Rows from block 2 of the audio encoder of a small encoder-decoder audio transcriber, named by matrix and row number. Each number is 128 + 24 x the weight over its row's rms, rounded and kept within 0 to 255. All counts start at 0.
Before each channel's rows are labels from the 100 clips, of 14976, where the channel reaches its highest value: "top examples" is what is common among them. Only what is clearly more common there than usual is listed. The data: telephone keypad tones over noise or synthetic speech. In brackets: how many of the 100, against the usual share in percent.
# conv: width-5 conv, stride 2 (encoder.blocks.2.conv.weight, 128x128x5, each kernel summed), inputs 0-63

top examples: key "3" (64 vs 26.9)
conv.87 [ 80 147 112 135 135  97 120 122 113 114 151 101 119 206 140  95 135 142 170  88 124  86 145  82 143 134 129 197 113 161 137 123 123 103 140 115 132 122 155 116 120 133 102  91  77 132 117 192 162 162 101 112 124  90 132 112 150 135  72  93 115 142 141 106]

top examples: key "A" (99 vs 26.5); last key: A (28 vs 6.1)
conv.46 [148 108 134 127 123 129 127 122  81  80 138 125 136 105 125 128 143 127 142 162 111 106 137 115 118 129 150 158 124  89 142 150 155 153 145 117 153 155 166 128 157 173 150 171 122 123 121  69 112 171 231 140 135 147 136 129 128 122 165 113 131 110 127 178]

top examples: key "1" (100 vs 26.5); last key: 1 (25 vs 6.2)
conv.36 [125 162 130  93 149  94 120 125  80 117 136 115 113 130 169 128  73 134 126 115 108 139  83 105  92 123 135 103 135 113 138  79 147 157 129  76 123 134 136 125 149 144  54 124  70 166 127 120 167 138 111 144  71 119 151 109 101  80  93 119 147 109 111 143]

top examples: key "3" (96 vs 26.9); last key: 3 (25 vs 6.6)
conv.50 [136 142 143  59 123 140 125 101 123 115 125 131 159 133 140 119 146 133 142 138 134 125 142 140 115 134 127 140 118 143 133  91  99 145 143 113 125 142 147 116 131 131 133 117  70 132 124 105 145 151 118 150 140 124 143 110  68  71  67 130 132 135 125 122]

top examples: key "3" (60 vs 26.9); number of keys: 9 (34 vs 11.1); number of keys: 8 (32 vs 11.5)
conv.77 [158 168 127 131 155 120  94 136 124 143  96 134 123 119 188 120 107 116 155 108 111 126 103 144 113 115 166 147 127 134 194 115 115 164 152 148 123 107 189 102 123 205 117 121 125 171 135 108 175 151  90 163 105 167 167 145 151 125 107 112 165 148 136 126]

top examples: key "1" (98 vs 26.5); mains hum (40 vs 17.8); first key: 1 (33 vs 6.1); last key: 1 (28 vs 6.2)
conv.61 [124 119 107  38 149  98 126 143  98 126 153 126 118 128 128 136 105 127 137 108 138 133 102 120 100 127 147 131 117 112 130  69 138 128 141  98 134 117 139 102 137 128  89 114  66 134 135 104 135 128 121 127 113 116 117 105  65  53  85 124 131 108 134 143]

top examples: key "1" (89 vs 26.5); first key: 1 (26 vs 6.1)
conv.83 [133 103 128  78 136 110 130 125 130 119 129 131 124 116 106 124  97 139 125  82 132 123  88 136 116  99 129 141 122  80 136  47 108 101 120 123 125 119 143 126 128 138 113 113 117 149 127 100  77 119  54 111 102 136  97 113  75  56 106 136 127 118 133 133]

top examples: key "1" (74 vs 26.5); key "2" (57 vs 26.7)
conv.35 [125 140 159 121 118 151 157 159 108 135 155 119 130 122 142 134  75  90 122 164 133 129  83 126 171  98 148 109  93 107 140 130 130 138 133 153 154 166 112 115  65 118 151 120 138 159 119 139 136 158  93 143  90 125 151 129  90 124 135 114 161 130 114 100]

top examples: key "3" (64 vs 26.9); key "A" (53 vs 26.5)
conv.95 [141 193 130 115  95 122 124 108 106 138 127 155 118 158 173 124 140  90 119 133 141 138 142 108 130 146 111 173 130 124 145  86 113 128 126 132  86 138 116 135 101  91 132 114 145 171 126 135 123  83  91 153 134 131 143 130 113 161  95 123 124 222 140 111]

top examples: key "1" (62 vs 26.5); key "4" (55 vs 26.7)
conv.90 [117 147  94 126 116 135 152 160 102 127 125 118  72 123 153 169 166  54 109 136 129 131 152 100 165 122 128 135 146  83 149 111 100 150 105 154 133 115 155 120  46 142 151 120 124 155 117 135 118 148 126 121 148 107 148 132 114 119 152 132 151 134 124 127]

top examples: key "A" (84 vs 26.5)
conv.125 [167 196 124 142 132 148 123 125 135 128 132 159 133 128 179 154 137 100 124 124 145 144 139 152 136 150 130 135 135 131 154 106 127 134 145 143 100 136 134 160 142 121 132 141 126 183 118 145 142  88 114 164 143 163 173 137 146 152 105 159 132 246 153 129]

top examples: key "A" (63 vs 26.5); clipping (46 vs 7.8)
conv.63 [137 218 111 138 109 129 121 122 122 127 117 140 132 130 214 114 131  92 111  97 122 145 129 139 138 134 107 136 142 130 121 100 117 156 126 138 140 126 111 110 160  97 118 140 101 131 126 128 153 109 119 109 105 121 208 109 129 116 112 117 101 166 108 147]

top examples: key "3" (77 vs 26.9)
conv.47 [136 133 165 129 154 113 115 149 130 133 145 140 138 133 112 171 186 129 130 158 155 128 174 136 170 110 142 149 150 158 164 122 101 159 153 143 150 128 179 154  92 139 162 151 145 158 130 145 132 121 118 160 144 139  98 124 133 144 140 118 164 151 160 130]

top examples: key "3" (62 vs 26.9); key "D" (57 vs 26.1); number of keys: 9 (34 vs 11.1)
conv.7 [ 98  99 126 137  85 127 140  74 145 128 154 113  96 173  97 128 113 127 126 111 130 120 125 128 126 129  94 172  66  85 147 144 137  99  99 119 115 147 156 124 131 110 115 159 134 141 130 157  89 132 125  90 118 115  97 113 154 134 132 103 135 108 142 146]

top examples: key "A" (100 vs 26.5); last key: A (29 vs 6.1)
conv.110 [137 135 116 109 121 158 151 139 142 118 134 138 131 120 123 154  98 119 121 151 167 144 106 150 121 129 124 108 136 151 129 136 157 137 147 143  89 102 150  74 201 146 139 129  91 107 136 121 161 116 186 146 115 119 151 101 107 104 120 143 156 139 144 154]

top examples: key "A" (62 vs 26.5)
conv.15 [124 182 125 124 120 118 115 110 123 117 111 113 117 107 173 150  96 151  96 141 114 111 108 126 101 112 105 115 140 136 120 107 156 148 110 111 111 129 134 128 190 124 100 128 124 162 128  98 138  91 124 128  93 116 165 117 109 110 105 122 122 205 108 130]

top examples: key "A" (65 vs 26.5); number of keys: 9 (30 vs 11.1)
conv.89 [169 130 127  86 125 153 152 140 120 128 117 150 147 120 145 147 158 125 131 136 157 142 151 174 152 114 125 141 123  96 126  90 157 136 142 143 134 129 151 148 167 168 157 193 121 136 120 107  82 173 134 155 155 173 106 147 108  91 125 137 130 147 110 196]

top examples: key "1" (56 vs 26.5)
conv.102 [101 166 114 122 123  95 146  98  91 118 135  93  80 116 169 151  83 129 111  91 111 129  79 108  97 103 116 124 145 123 158 100 127 150  91  90 123 129 147 107 170 123  79 140 104 175 114 110 134 128 119 114  78 144 154 102 129  95 109 130 143 170 127 147]